config.toml
model = "image classifier"
dataset = "views of escape-time and Newton fractals"
train_examples = 145000
image_size = 32
crop_scale_min = 1
horizontal_flip = true
color_jitter = 0.1
targets = ["palette"]
num_classes = 7
arch = "mlp_mixer"
norm = "layernorm"
norm_position = "pre"
activation = "gelu"
mlp_ratio = 6
parallel_block = false
dropout = 0.05
inner_norm = false
moe = "top_k"
drop_path = 0.1
num_experts = 32
moe_every = 2
expert_mlp_ratio = 0.5
experts_per_token = 2
shared_expert = false
patch_size = [4, 4]
conv_stem = false
layers = 12
width = 320
label_smoothing = 0.05
loss = "cross_entropy"
residual_init = "zero_last"
optimizer = "adamw"
lr = 0.00099
beta1 = 0.85
beta2 = 0.98
eps = 1e-08
grad_clip = 1.0
steps = 7800
batch_size = 256
epochs = 13.8
lr_schedule = "cosine"
final_lr_fraction = 0
warmup_steps = 780
weight_decay = 0.1
Rows from expert 6 of block 7, named by matrix and row number. Rows with one number belong to one neuron. Each number is 200 + 30 x the weight over its row's rms, rounded and kept within 0 to 999. All counts start at 0. After the name is the row's rms in percent of the matrix's.
# up: expert up (model.blocks.7.mlp.up, 32x160x320), inputs 160-319
# down: expert down (model.blocks.7.mlp.down, 32x320x160, transposed), outputs 160-319
up.102,096,185,222,241,197,237,220,222,176,241,179,188,231,163,190,200,215,214,164,244,235,246,165,222,232,257,258,180,202,185,186,205,163,169,172,228,146,157,174,134,193,208,206,181,219,189,203,159,163,110,190,157,198,175,233,206,229,184,220,214,154,178,239,183,250,188,144,239,171,174,168,232,243,270,209,199,205,209,246,282,218,172,179,204,186,179,205,207,203,202,168,191,212,191,208,242,174,191,233,193,163,234,196,240,189,169,213,217,214,203,173,196,221,280,198,175,180,180,245,239,207,182,168,188,171,191,195,185,209,188,213,212,234,175,244,181,167,184,229,171,171,208,225,204,251,218,260,144,147,273,209,223,230,188,206,178,188,203,167,199,221
down.102,110,163,202,188,238,183,195,286,190,173,227,230,210,176,193,173,252,205,209,257,164,152,267,206,255,227,234,190,169,257,155,194,277,235,216,187,223,155,147,168,255,198,157,217,268,233,190,116,204,220,214,195,198,191,190,209,199,188,221,212,216,147,195,197,158,219,144,203,219,197,206,230,241,201,185,199,213,190,192,184,239,254,177,228,248,184,203,172,190,197,257,203,213,191,204,237,175,209,224,185,109,231,206,252,186,235,210,189,235,239,247,199,211,206,221,206,165,177,166,189,195,205,149,195,211,195,251,205,191,167,243,186,178,195,207,171,192,175,187,208,248,208,211,216,216,192,230,175,210,194,213,156,176,230,218,248,191,198,227,196,178
up.103,081,182,247,205,279,182,172,243,151,188,215,169,166,182,236,186,208,219,162,203,226,235,184,204,227,202,208,171,218,229,176,205,228,241,223,224,250,225,194,190,208,222,182,255,201,212,149,188,242,156,155,255,155,244,197,169,163,142,208,202,209,214,187,169,158,195,153,204,155,129,190,206,240,224,200,200,209,185,196,193,203,227,194,207,224,187,199,232,250,207,153,148,227,190,200,218,188,201,208,181,214,213,183,205,184,241,126,233,159,163,126,212,150,240,149,230,254,200,194,167,175,191,155,159,205,168,186,172,183,194,247,193,221,170,267,139,205,213,196,212,215,199,207,134,198,225,170,137,163,227,214,188,211,206,229,265,228,182,236,199,186
down.103,082,201,178,195,232,211,220,160,190,198,172,187,195,169,218,192,209,219,237,202,142,191,185,202,215,202,153,221,208,207,163,220,215,195,178,141,204,181,245,187,260,179,197,140,219,224,224,240,223,115,217,176,192,220,172,240,230,202,217,192,196,169,203,146,217,177,253,188,272,241,174,207,205,194,178,203,194,113,215,235,202,186,181,198,202,209,183,154,196,247,167,270,228,192,168,174,198,223,178,215,217,173,183,211,206,208,263,221,194,259,227,164,179,237,209,195,234,187,188,147,188,166,164,187,206,222,216,218,218,139,206,135,236,198,188,180,196,199,190,238,184,182,203,158,181,156,175,203,270,184,155,205,239,211,182,238,207,237,231,190,177
up.104,125,167,204,197,157,190,218,175,191,196,140,179,186,159,163,187,169,185,186,167,179,258,236,187,183,237,198,177,237,150,196,171,201,213,218,228,190,179,202,195,223,187,228,160,184,189,206,149,187,175,171,142,211,202,215,231,207,213,260,198,169,218,174,182,239,133,176,151,195,238,189,214,189,226,163,197,258,193,215,242,255,129,220,248,174,178,228,151,232,243,167,201,167,164,166,239,168,210,197,240,215,198,181,195,189,194,222,197,210,253,218,183,175,152,180,173,208,201,198,235,168,204,171,201,156,241,147,178,222,144,265,180,215,183,174,214,173,208,189,183,205,179,158,240,183,149,260,227,185,173,192,249,239,194,140,144,199,128,210,172,208
down.104,112,155,236,191,229,202,184,229,203,221,169,213,163,197,226,188,249,192,185,220,193,142,146,148,203,230,178,158,163,178,195,196,252,211,219,206,173,201,239,209,238,224,195,148,166,224,206,241,199,210,186,203,167,203,203,196,193,190,189,178,174,189,234,205,179,250,244,195,220,207,210,223,224,212,206,207,197,182,157,209,201,219,201,248,231,217,176,148,163,205,205,154,173,256,227,229,186,211,237,173,243,188,171,173,190,214,163,223,173,199,198,194,172,113,179,213,197,190,203,168,161,247,231,222,220,230,212,253,194,129,227,223,188,210,192,223,202,204,167,209,228,228,216,145,182,147,199,173,208,200,213,164,189,189,212,282,177,171,286,195,157
up.105,106,235,229,210,203,231,224,219,177,260,170,217,233,216,243,200,244,205,177,207,244,227,181,200,236,185,262,189,246,240,173,224,196,195,190,223,196,181,173,154,213,195,214,209,231,178,169,197,163,165,176,180,167,208,208,166,187,152,190,247,173,161,205,180,187,174,114,229,163,168,153,250,269,257,200,205,207,187,272,266,185,170,122,230,173,222,211,212,209,224,175,168,182,202,216,225,191,186,226,218,121,242,193,250,180,208,223,273,195,177,164,218,227,269,191,167,199,165,252,231,208,194,141,199,189,199,214,163,179,196,182,201,254,192,240,174,212,205,219,168,168,215,201,175,228,193,161,163,168,271,222,228,216,174,200,195,217,206,226,190,179
down.105,117,190,164,192,250,178,208,237,191,170,240,202,192,174,201,203,252,217,193,250,177,142,248,196,201,210,225,176,234,277,124,204,248,216,222,209,233,193,117,152,261,201,196,211,226,243,162,114,210,182,232,175,171,197,187,194,202,149,178,190,224,170,187,195,184,225,135,233,236,243,191,200,209,245,187,200,195,191,176,185,169,242,201,221,246,193,166,172,214,223,230,240,206,203,214,210,203,235,187,162,163,242,198,230,188,219,209,197,201,255,251,209,208,193,199,204,194,136,197,211,198,202,160,244,190,249,237,201,230,187,273,209,161,179,201,147,202,182,191,202,250,198,238,227,231,216,256,224,187,195,214,193,179,193,229,227,213,190,246,166,219
up.106,114,183,186,209,172,221,215,175,203,232,142,184,188,199,189,186,196,222,192,215,184,251,208,215,194,190,248,177,200,216,181,188,185,202,200,234,144,163,156,113,219,207,215,156,231,185,209,164,189,152,187,159,197,206,191,205,204,191,231,227,139,192,223,158,238,160,150,180,175,201,163,255,243,244,193,173,243,189,217,293,245,160,196,242,184,173,196,184,228,206,154,191,206,191,213,190,171,217,201,226,173,210,182,244,169,191,279,253,216,220,168,170,207,239,173,177,182,205,217,252,188,192,156,208,167,252,176,176,189,173,195,233,246,143,245,186,168,211,218,184,178,183,171,196,187,168,263,170,191,247,214,217,227,181,196,183,185,172,205,188,216
down.106,105,147,206,209,261,190,184,261,213,177,222,185,201,198,244,187,270,212,160,241,193,190,223,171,209,222,207,175,197,239,134,191,257,237,233,181,210,165,184,177,258,201,168,145,262,261,167,148,199,189,226,201,186,187,207,169,225,172,184,204,218,176,226,227,232,215,175,191,214,234,213,241,191,228,189,174,177,200,192,228,232,231,181,213,243,175,167,144,181,175,234,196,175,170,240,226,176,177,209,176,145,224,196,214,194,253,208,179,217,188,247,226,171,188,158,202,151,176,214,194,184,160,170,216,200,184,225,197,174,158,210,195,189,204,232,147,179,183,189,216,244,223,176,185,204,198,245,221,173,178,225,189,168,193,185,266,211,156,247,215,208
up.107,087,187,235,215,192,203,213,195,170,202,139,200,207,201,172,209,226,227,137,239,185,263,214,225,205,211,220,194,209,184,202,197,233,213,189,202,163,162,181,167,242,226,230,147,233,216,189,186,209,177,214,173,198,202,221,237,193,205,211,228,140,150,246,178,255,177,175,147,180,213,204,227,203,258,216,225,196,240,233,247,191,111,248,227,211,215,226,131,223,229,172,197,204,188,201,216,120,195,185,214,210,210,171,212,162,185,266,235,204,210,166,195,168,176,180,168,205,218,248,244,169,204,195,208,219,203,175,196,206,115,249,198,218,215,206,235,167,212,187,168,208,198,172,223,179,125,255,211,139,206,159,214,197,220,183,201,201,157,197,205,180
down.107,094,159,222,195,240,154,165,280,170,230,204,202,197,221,209,194,256,177,219,246,218,123,214,164,219,206,198,181,229,202,188,235,198,267,187,151,222,216,193,177,212,215,173,190,190,235,237,164,186,205,158,208,175,225,224,190,186,179,167,227,223,202,202,182,180,221,243,207,179,180,156,224,230,213,232,173,214,208,159,217,186,248,201,235,218,175,192,140,172,183,211,158,182,202,205,231,193,180,225,161,184,197,201,191,210,187,184,169,221,183,184,166,204,218,180,214,161,165,197,156,186,173,186,171,182,207,232,239,184,145,200,156,210,225,179,169,189,195,215,268,198,264,256,150,211,168,209,209,200,225,179,177,155,202,197,302,192,136,264,150,166
up.108,112,202,231,263,207,197,219,193,207,255,148,203,188,198,228,204,229,198,175,211,210,216,181,221,255,218,203,185,216,200,165,237,194,201,220,226,217,150,160,134,216,211,203,221,239,176,182,166,195,167,206,163,185,205,194,162,195,140,222,236,186,162,243,197,241,199,130,197,163,171,163,228,267,235,234,187,185,199,245,266,214,177,180,210,195,179,204,208,210,184,176,180,231,215,206,227,168,210,214,202,125,224,207,226,206,220,245,277,219,164,172,205,230,235,201,165,206,191,243,241,205,163,164,192,158,209,188,157,176,216,171,228,234,183,235,183,176,209,228,197,167,221,233,171,234,194,198,143,181,280,226,208,227,228,210,176,179,215,253,215,216
down.108,116,219,202,202,225,176,182,212,175,174,216,188,175,192,214,197,225,228,215,234,202,178,234,216,182,224,180,185,213,238,113,206,274,191,206,156,192,173,154,130,271,238,179,222,227,227,131,170,207,180,226,167,189,218,205,177,161,149,173,208,213,161,220,232,188,219,177,183,225,223,176,212,205,239,197,211,221,192,153,197,218,278,170,215,211,175,198,192,195,191,201,204,200,179,223,203,201,227,209,185,136,228,166,231,220,238,181,192,200,246,277,190,227,190,161,226,175,180,154,189,197,165,157,209,183,224,249,173,187,181,217,204,195,203,212,183,155,176,207,218,245,203,214,199,218,214,229,226,201,213,209,181,145,228,217,261,192,237,225,211,162
up.109,107,217,193,260,207,236,239,200,189,256,159,215,196,200,223,186,255,185,157,202,255,190,202,226,223,221,225,194,211,201,173,195,198,206,192,227,210,171,174,138,213,206,193,211,264,159,188,190,187,180,196,192,193,230,172,164,232,159,210,228,181,172,212,208,223,204,143,239,157,187,191,239,253,258,208,173,196,193,245,266,210,162,140,231,179,188,200,230,225,212,183,160,225,238,214,217,197,195,241,193,152,224,190,264,155,185,223,277,168,176,141,214,252,263,222,204,213,161,244,235,219,181,188,184,171,214,169,170,205,206,165,205,222,197,255,183,219,209,230,189,155,212,224,120,240,213,150,153,200,272,221,198,211,188,238,182,200,190,249,173,208
down.109,115,212,199,148,266,192,230,247,221,169,237,181,213,178,218,184,227,216,187,252,176,184,242,193,208,254,241,209,205,246,117,216,250,166,233,156,203,180,159,169,266,188,207,233,244,234,180,152,215,183,200,186,161,202,211,182,167,138,177,206,228,192,200,194,169,235,182,172,221,215,196,174,210,193,187,200,220,164,166,186,215,251,199,211,200,180,198,196,204,253,234,214,176,159,243,200,226,234,248,190,128,220,209,218,177,234,215,167,234,236,240,190,204,197,200,217,193,205,182,219,229,160,125,194,202,201,253,180,195,202,276,184,200,168,241,178,192,193,203,178,259,205,209,229,244,239,246,262,176,182,233,180,168,196,222,262,189,214,226,203,199
up.110,070,200,267,174,177,200,204,176,215,200,257,213,196,170,204,215,175,181,198,177,177,153,216,181,160,180,212,239,161,236,197,167,255,180,168,180,183,225,218,218,203,233,199,203,165,209,210,198,232,277,215,252,219,183,166,180,246,227,152,165,240,233,197,211,171,211,216,207,216,164,204,214,243,203,216,220,131,235,143,178,203,222,225,148,190,215,174,227,185,191,260,224,189,168,185,159,194,201,198,171,220,210,155,207,225,179,207,200,206,204,261,198,221,215,195,214,202,222,139,187,255,187,238,216,234,179,220,212,195,268,152,179,210,214,237,190,244,171,268,183,164,154,191,182,244,242,203,224,266,165,223,224,174,245,200,170,246,191,166,182,187
down.110,085,184,179,231,173,143,196,128,176,150,196,172,211,249,210,211,166,173,190,169,232,163,197,189,191,212,146,177,213,204,237,211,210,217,202,160,196,205,248,271,228,187,200,231,179,240,219,260,209,199,173,201,213,179,175,204,185,213,206,192,192,199,215,206,203,152,244,193,221,179,152,190,212,200,172,207,207,190,254,176,174,194,231,154,176,186,273,203,146,205,160,193,161,162,190,173,211,178,190,237,289,176,140,133,234,205,200,230,239,215,187,177,175,214,189,189,183,236,206,165,189,189,207,152,232,220,211,161,198,221,141,141,256,192,208,190,251,202,203,179,202,124,198,210,198,196,152,197,169,183,216,228,176,198,207,136,163,151,198,160,182
up.111,098,152,171,162,185,148,175,144,181,193,216,167,174,110,182,175,166,186,239,226,179,180,177,176,166,203,241,159,178,222,196,183,239,194,150,197,156,181,177,230,226,184,188,191,195,211,231,209,200,192,142,175,181,178,192,187,198,169,232,170,212,189,162,189,190,209,226,145,245,229,193,207,205,194,155,201,220,179,185,192,184,207,228,228,189,161,186,251,180,194,183,259,209,191,177,158,210,247,194,195,180,180,196,191,148,200,239,178,183,270,253,220,186,157,150,172,163,226,196,186,125,147,183,165,157,198,206,194,200,239,190,221,213,175,242,158,184,237,154,178,199,191,220,195,183,218,241,199,204,183,195,171,220,179,214,200,160,201,174,142,209
down.111,097,171,217,215,182,225,197,231,217,153,206,213,200,253,227,186,220,189,204,198,220,164,214,172,240,184,203,190,186,170,209,205,216,219,198,162,156,231,250,183,210,209,156,141,227,208,223,231,162,225,218,227,227,219,213,194,173,235,154,199,225,213,179,212,216,171,237,225,238,230,235,213,188,200,165,186,215,206,162,235,234,191,201,190,200,248,226,180,185,147,186,236,189,249,203,184,159,216,200,179,213,210,123,160,218,262,201,174,225,226,256,219,203,189,196,178,199,212,220,177,129,239,231,233,160,213,187,283,225,152,179,157,231,190,196,162,206,160,177,243,248,177,178,139,218,188,204,231,211,203,247,189,129,197,163,172,156,197,253,128,183
up.112,126,156,188,193,174,181,224,196,204,200,171,168,152,172,175,145,188,186,191,171,161,251,240,194,175,234,201,188,224,174,204,176,208,197,223,222,170,178,164,197,266,187,211,160,207,224,235,170,192,202,160,183,180,217,246,249,185,198,254,234,151,198,198,182,228,154,189,168,211,266,175,220,195,221,185,207,234,176,241,233,233,139,212,255,174,168,223,176,258,241,153,224,185,156,202,250,174,243,188,232,162,165,196,164,184,188,193,237,209,244,197,176,193,169,206,166,174,236,187,216,166,217,183,188,142,250,163,174,219,181,242,182,229,182,141,197,164,211,199,180,198,163,203,244,174,157,281,197,168,171,169,226,252,201,137,166,178,158,220,166,231
down.112,105,128,170,196,253,185,220,233,207,211,163,191,247,232,230,196,253,238,202,239,180,188,196,185,165,225,192,182,188,212,185,159,229,194,217,189,182,227,196,199,223,266,197,118,177,265,194,244,193,239,181,240,154,231,197,222,213,224,198,211,207,221,180,193,147,226,221,159,235,210,217,218,176,189,191,171,204,184,142,202,187,254,193,206,241,196,208,121,153,187,183,182,159,211,229,176,227,196,199,185,218,199,154,245,234,235,182,216,191,197,171,176,139,114,188,226,187,184,200,184,152,218,235,196,234,173,256,235,175,146,218,172,196,192,178,168,201,164,192,251,227,205,184,171,193,180,232,185,203,204,216,172,178,152,228,250,186,150,272,195,146
up.113,101,190,224,216,154,216,238,196,182,245,157,211,191,197,179,184,232,199,190,226,204,259,201,231,210,209,251,208,214,198,183,208,186,202,196,243,182,164,175,147,239,206,229,175,212,194,183,168,149,157,187,148,186,209,219,222,204,200,225,235,128,170,223,189,226,147,118,170,136,185,168,263,234,246,226,213,212,211,250,247,229,142,177,255,171,163,223,165,227,198,129,215,188,177,221,259,182,196,203,220,139,243,179,253,160,209,262,259,200,190,170,173,227,234,173,151,189,214,230,270,219,170,170,188,185,216,150,183,213,184,196,228,225,188,214,185,190,223,224,178,161,171,175,183,184,189,213,150,157,266,216,206,233,192,207,176,213,184,245,177,191
down.113,109,197,214,188,311,188,219,246,189,219,225,250,200,199,221,215,254,213,200,245,196,161,210,184,195,233,198,178,218,247,128,206,215,178,200,201,164,188,164,166,274,254,142,181,246,222,195,135,222,229,215,179,207,193,205,178,155,167,186,182,203,163,199,204,152,226,181,172,208,201,193,183,221,213,212,199,192,197,172,220,184,240,159,207,252,151,213,173,141,197,236,215,177,239,203,210,194,225,261,193,168,215,152,239,190,207,247,166,236,206,214,207,192,187,145,204,199,164,179,195,205,211,189,211,159,179,246,246,200,144,193,177,198,219,215,148,204,178,194,224,228,202,197,188,196,201,228,197,201,205,201,184,182,223,218,275,150,197,215,174,168
up.114,095,188,196,258,193,197,233,230,179,229,173,208,227,192,195,192,197,213,190,213,237,251,194,233,199,192,223,183,200,229,166,217,146,208,181,224,196,189,170,150,227,222,251,175,229,160,183,166,163,175,229,181,194,210,226,212,178,194,230,224,170,143,226,188,228,137,147,217,182,180,123,209,266,271,191,187,234,204,281,264,219,146,186,260,148,170,192,214,253,231,169,144,234,201,216,260,166,192,188,180,164,245,208,234,174,205,244,305,208,180,142,206,194,252,224,169,163,195,236,226,193,201,185,213,165,205,167,176,197,198,167,229,207,171,226,183,162,206,223,153,189,182,183,184,225,193,230,146,176,274,209,216,202,186,202,199,185,170,247,201,199
down.114,107,196,181,223,282,187,220,276,188,225,188,195,184,201,246,200,216,242,210,257,220,166,210,246,216,260,191,196,221,226,157,184,238,190,206,186,190,166,183,161,243,219,178,161,250,240,216,133,199,193,190,165,158,195,213,209,168,152,140,165,210,175,188,214,182,224,147,162,225,210,194,225,228,207,171,187,175,144,147,222,209,244,195,221,238,201,175,165,172,207,222,207,200,194,224,222,183,216,245,201,137,228,183,208,164,250,220,174,236,188,264,225,222,197,175,233,194,193,183,222,192,160,176,201,174,211,271,178,176,156,228,214,187,197,241,120,188,162,182,217,253,205,228,205,225,185,217,221,177,234,190,163,171,215,220,259,178,206,230,187,168
up.115,122,152,219,215,164,189,219,206,187,215,154,182,203,196,195,168,186,196,166,237,194,254,170,219,197,195,211,179,199,200,192,197,171,206,186,214,165,175,172,153,236,185,254,152,233,204,227,173,168,172,177,180,189,196,222,263,201,155,247,236,151,195,203,187,261,136,155,167,174,214,153,265,203,255,200,195,241,217,224,272,227,142,195,241,186,180,209,174,238,203,155,212,216,177,212,268,171,224,194,243,154,234,196,218,206,206,233,238,196,241,176,195,214,202,183,147,179,243,203,274,185,189,160,204,156,238,172,183,196,175,195,217,243,168,210,228,169,200,193,166,204,174,194,217,191,166,248,173,171,235,225,231,234,164,172,162,190,147,192,175,232
down.115,103,168,199,169,265,203,199,254,210,206,188,223,209,208,231,178,248,246,199,259,220,159,210,197,189,178,219,186,207,266,154,230,229,201,225,194,198,198,183,167,194,255,203,133,243,221,171,146,214,179,179,195,147,232,222,212,158,181,169,220,173,207,194,220,183,232,221,156,207,197,185,231,216,207,221,186,217,208,159,193,207,256,184,216,300,159,216,152,183,205,232,212,182,207,232,222,200,204,234,160,156,223,154,211,180,287,226,169,162,229,200,183,211,180,170,217,168,165,204,151,142,180,193,226,191,218,272,197,184,130,214,177,209,203,226,155,173,183,201,239,212,194,213,211,214,189,247,183,178,206,244,177,199,214,236,275,165,168,263,222,179
up.116,118,169,214,200,170,194,206,193,200,179,166,166,178,175,171,158,209,219,174,205,171,260,215,203,212,202,229,197,186,162,192,180,190,228,210,215,196,162,157,167,245,198,244,133,210,209,225,142,202,179,195,165,212,201,220,245,224,210,235,250,129,204,215,179,256,132,170,173,182,241,177,270,226,255,202,227,251,220,218,244,243,158,227,254,189,197,214,158,262,215,165,191,187,170,198,260,172,193,198,202,192,190,176,198,171,182,251,228,199,241,191,188,180,213,181,167,216,202,187,263,148,217,181,233,163,242,180,171,196,175,222,194,188,183,202,215,145,192,158,147,189,203,157,221,217,175,251,189,165,230,200,230,238,165,155,177,205,146,188,187,201
down.116,104,171,203,201,255,228,220,240,196,203,159,200,197,236,213,166,286,238,186,299,213,164,185,187,194,216,181,236,198,203,189,196,269,201,220,162,128,159,226,209,229,231,172,170,233,229,193,173,213,221,198,181,155,246,231,184,188,190,205,184,172,211,220,151,195,261,234,166,183,228,225,203,203,234,185,229,183,222,156,250,180,233,200,233,261,153,179,136,145,213,172,184,202,215,207,187,171,208,222,209,189,204,190,224,139,257,206,174,187,199,169,205,190,168,206,201,174,166,173,174,156,206,206,235,178,229,207,205,185,148,204,182,148,199,227,169,211,214,224,205,218,216,204,184,199,154,192,200,189,214,195,161,193,223,216,263,169,180,266,210,166
up.117,091,210,231,251,223,230,234,238,170,272,176,214,232,200,205,189,253,217,189,253,225,190,155,233,245,230,248,197,209,200,178,225,184,171,240,222,216,186,165,156,212,188,214,177,225,162,177,176,186,151,203,197,189,222,212,197,218,148,174,224,161,162,223,199,208,204,116,227,166,141,170,236,260,225,204,218,175,208,286,248,194,197,187,191,185,196,186,213,195,201,193,179,228,220,199,223,205,174,202,235,162,193,211,282,166,178,257,264,200,165,193,209,232,263,225,189,212,179,242,263,221,165,210,218,173,206,181,206,182,202,136,225,262,184,236,211,170,194,238,217,163,177,208,152,215,186,148,168,197,297,217,195,216,176,213,213,190,219,252,194,225
down.117,104,192,175,199,247,189,201,225,224,194,193,177,204,183,208,188,208,208,199,218,195,190,253,206,221,191,210,200,226,261,91,224,260,200,203,231,223,159,153,125,281,194,188,239,276,250,165,142,202,193,185,160,194,190,174,189,222,160,165,207,234,206,184,215,199,257,172,183,233,237,204,236,203,256,214,190,217,182,186,206,209,252,205,239,211,160,221,202,202,194,209,240,198,200,243,226,198,197,234,173,122,262,194,224,168,281,233,198,197,235,255,199,205,208,215,208,171,194,226,203,167,213,151,226,226,213,272,142,222,178,214,214,174,224,229,185,176,186,205,241,233,206,211,182,231,202,242,217,223,220,198,138,159,194,255,243,154,207,207,192,171
up.118,127,144,183,199,148,180,198,171,226,182,175,188,194,159,171,177,180,178,213,191,177,234,231,172,194,190,224,195,197,151,176,205,195,210,193,233,201,185,170,198,253,165,222,132,191,216,238,166,212,209,163,169,193,219,229,231,189,210,261,215,189,227,171,205,241,146,207,145,214,264,197,247,183,213,174,213,256,187,234,226,238,168,221,235,153,173,231,159,240,216,158,243,190,164,170,259,151,210,209,218,201,193,198,167,233,181,238,212,184,254,194,189,192,164,176,165,186,228,179,249,184,199,171,211,164,248,157,188,203,179,229,165,188,179,179,186,179,202,173,186,200,174,157,231,198,180,265,213,186,162,211,246,217,166,134,149,194,138,194,164,225
down.118,107,170,217,186,257,200,219,252,187,217,161,205,184,196,217,177,276,189,161,265,190,163,182,191,188,204,190,157,202,223,251,253,265,207,196,166,191,235,222,215,210,221,182,125,199,259,188,212,229,233,219,222,177,240,201,189,182,218,145,171,175,228,201,205,195,242,213,169,219,199,207,202,215,161,208,199,223,189,166,223,198,212,206,222,201,201,188,159,186,187,226,173,194,243,229,184,189,196,247,175,211,183,193,191,198,209,165,210,201,172,179,205,162,154,179,208,195,179,211,151,146,207,234,199,214,207,247,312,184,116,216,223,168,190,201,166,188,190,203,224,208,218,203,155,198,181,226,164,163,220,194,147,174,198,194,229,186,167,278,174,136
up.119,100,230,235,249,206,254,206,230,189,235,174,198,199,213,230,197,211,206,170,213,251,170,204,182,217,188,186,217,224,189,182,211,178,187,181,222,200,218,192,160,198,172,171,236,209,174,185,144,192,151,187,221,172,254,157,198,230,175,219,221,212,175,216,189,200,197,149,242,136,142,172,235,264,258,207,186,176,190,245,241,189,199,124,203,189,212,185,221,211,218,225,146,209,262,198,224,216,192,199,202,153,169,181,249,198,181,205,230,220,157,150,192,251,278,221,230,205,178,218,209,229,166,178,178,201,192,206,177,197,219,191,176,259,176,269,175,223,196,240,193,139,204,224,135,225,215,130,120,231,236,203,186,192,220,198,156,215,250,207,215,226
down.119,112,204,158,185,241,146,194,235,239,174,244,222,228,204,191,196,236,211,238,243,204,176,192,171,198,228,227,176,213,236,111,202,316,163,223,194,232,180,155,139,221,183,225,223,240,263,190,123,229,185,230,191,186,246,198,201,229,142,184,200,203,178,207,187,207,199,191,161,220,243,170,222,189,209,177,187,251,164,176,200,167,212,180,228,232,194,198,207,183,235,199,206,201,184,245,192,191,238,256,199,102,202,182,225,199,224,237,209,212,235,252,184,230,201,219,205,184,174,175,249,173,204,125,206,209,247,230,141,229,193,241,215,182,183,206,186,148,201,226,176,244,209,199,193,231,194,247,229,169,213,211,180,221,185,240,225,209,192,233,172,191
up.120,128,124,177,164,187,176,199,175,198,192,168,184,191,165,167,201,164,203,206,215,148,224,208,192,184,220,209,192,192,173,183,186,220,203,207,216,176,178,173,201,267,200,203,151,183,194,233,156,179,205,151,155,188,192,221,249,197,204,246,196,175,208,196,194,218,179,198,160,230,260,187,244,201,216,195,188,238,185,207,232,233,161,221,234,155,167,205,173,258,200,176,236,191,161,180,232,177,274,201,269,185,209,196,185,188,172,215,183,214,277,217,193,175,167,175,165,153,254,182,201,169,193,173,186,176,260,169,177,208,174,223,210,229,181,197,173,159,210,165,193,198,181,166,216,197,175,294,217,177,190,196,207,228,186,169,188,172,146,193,174,211
down.120,111,168,185,252,232,233,197,236,212,192,208,221,210,228,174,164,291,175,203,229,217,162,173,164,211,195,187,187,167,211,191,237,264,196,177,190,146,189,217,195,227,192,175,156,193,237,189,246,170,204,219,211,191,261,215,182,165,208,173,149,175,228,179,211,173,207,229,174,237,193,219,188,196,157,161,228,138,203,163,204,207,222,204,231,245,204,189,138,158,193,188,180,169,210,231,212,176,206,243,152,248,177,216,141,192,199,171,206,200,172,212,209,162,148,168,185,186,151,199,180,142,217,240,203,221,192,226,275,203,150,206,197,168,219,190,176,159,184,164,258,205,224,227,188,204,150,252,231,205,217,221,216,185,158,218,235,158,188,259,159,150
up.121,089,202,170,222,219,182,209,226,247,177,161,188,183,181,235,154,237,195,182,142,149,195,235,186,212,239,198,158,218,176,183,188,249,215,275,242,204,172,205,189,234,216,225,188,178,198,213,199,213,221,196,162,208,183,214,217,200,190,254,233,188,168,212,233,181,194,172,201,188,238,193,166,168,164,206,193,205,206,173,232,208,183,132,210,251,190,238,176,219,214,174,174,205,179,240,206,139,198,212,240,177,165,184,222,253,214,108,287,196,214,183,184,209,153,231,189,180,193,169,151,193,196,174,206,221,236,203,172,241,208,253,184,208,248,163,193,180,205,226,203,208,186,225,215,153,166,260,211,206,143,222,237,218,196,199,251,222,204,270,243,250
down.121,095,219,232,182,232,187,207,185,212,191,197,134,176,176,189,246,234,232,210,236,153,192,193,219,178,206,138,183,195,216,193,184,242,228,140,156,206,189,205,249,253,184,194,172,164,237,239,219,196,193,182,245,169,264,202,179,196,265,198,201,135,173,180,167,155,238,267,191,190,190,194,147,114,108,199,205,205,195,189,165,194,248,172,176,186,194,196,167,171,228,176,174,211,164,189,187,202,191,236,186,231,215,245,174,198,168,169,205,196,207,219,149,189,140,219,253,181,202,140,185,198,244,227,206,187,234,250,231,225,157,228,159,178,231,153,181,177,196,171,221,204,205,237,201,228,167,242,284,209,207,223,225,191,215,175,285,213,225,243,214,210
up.122,098,216,238,258,209,214,235,224,173,241,203,239,216,199,248,232,211,193,198,215,243,148,180,229,196,198,219,183,237,217,189,219,184,206,204,227,180,199,164,142,213,196,184,207,211,184,186,181,209,163,212,230,177,245,148,165,193,190,193,221,201,205,212,173,205,225,157,245,176,122,200,225,266,231,189,185,178,218,239,227,199,214,115,222,172,226,158,245,184,203,225,215,231,231,211,205,214,194,238,195,167,218,207,246,167,180,220,224,209,193,162,206,238,277,238,222,182,140,222,233,227,153,206,218,156,194,206,203,185,238,166,178,256,221,236,169,204,191,254,199,146,217,232,150,227,208,142,160,194,255,223,173,203,147,235,200,224,246,203,201,204
down.122,111,215,179,181,227,136,206,226,228,174,230,211,210,175,191,155,207,224,225,210,188,177,189,181,210,270,215,197,207,271,113,166,239,173,226,182,227,152,154,133,256,181,225,229,253,237,174,140,222,194,191,187,174,215,159,169,169,138,165,240,260,188,199,233,196,216,145,171,270,216,220,249,236,203,213,213,206,189,170,169,194,230,204,197,262,160,196,225,195,226,239,255,194,194,206,215,207,207,218,233,116,225,157,248,223,235,222,186,215,232,265,219,194,238,195,178,170,180,179,218,175,202,149,187,212,226,225,176,210,198,267,218,187,217,241,157,167,169,184,183,265,188,209,200,214,199,244,210,206,197,214,192,153,184,248,242,172,198,211,147,195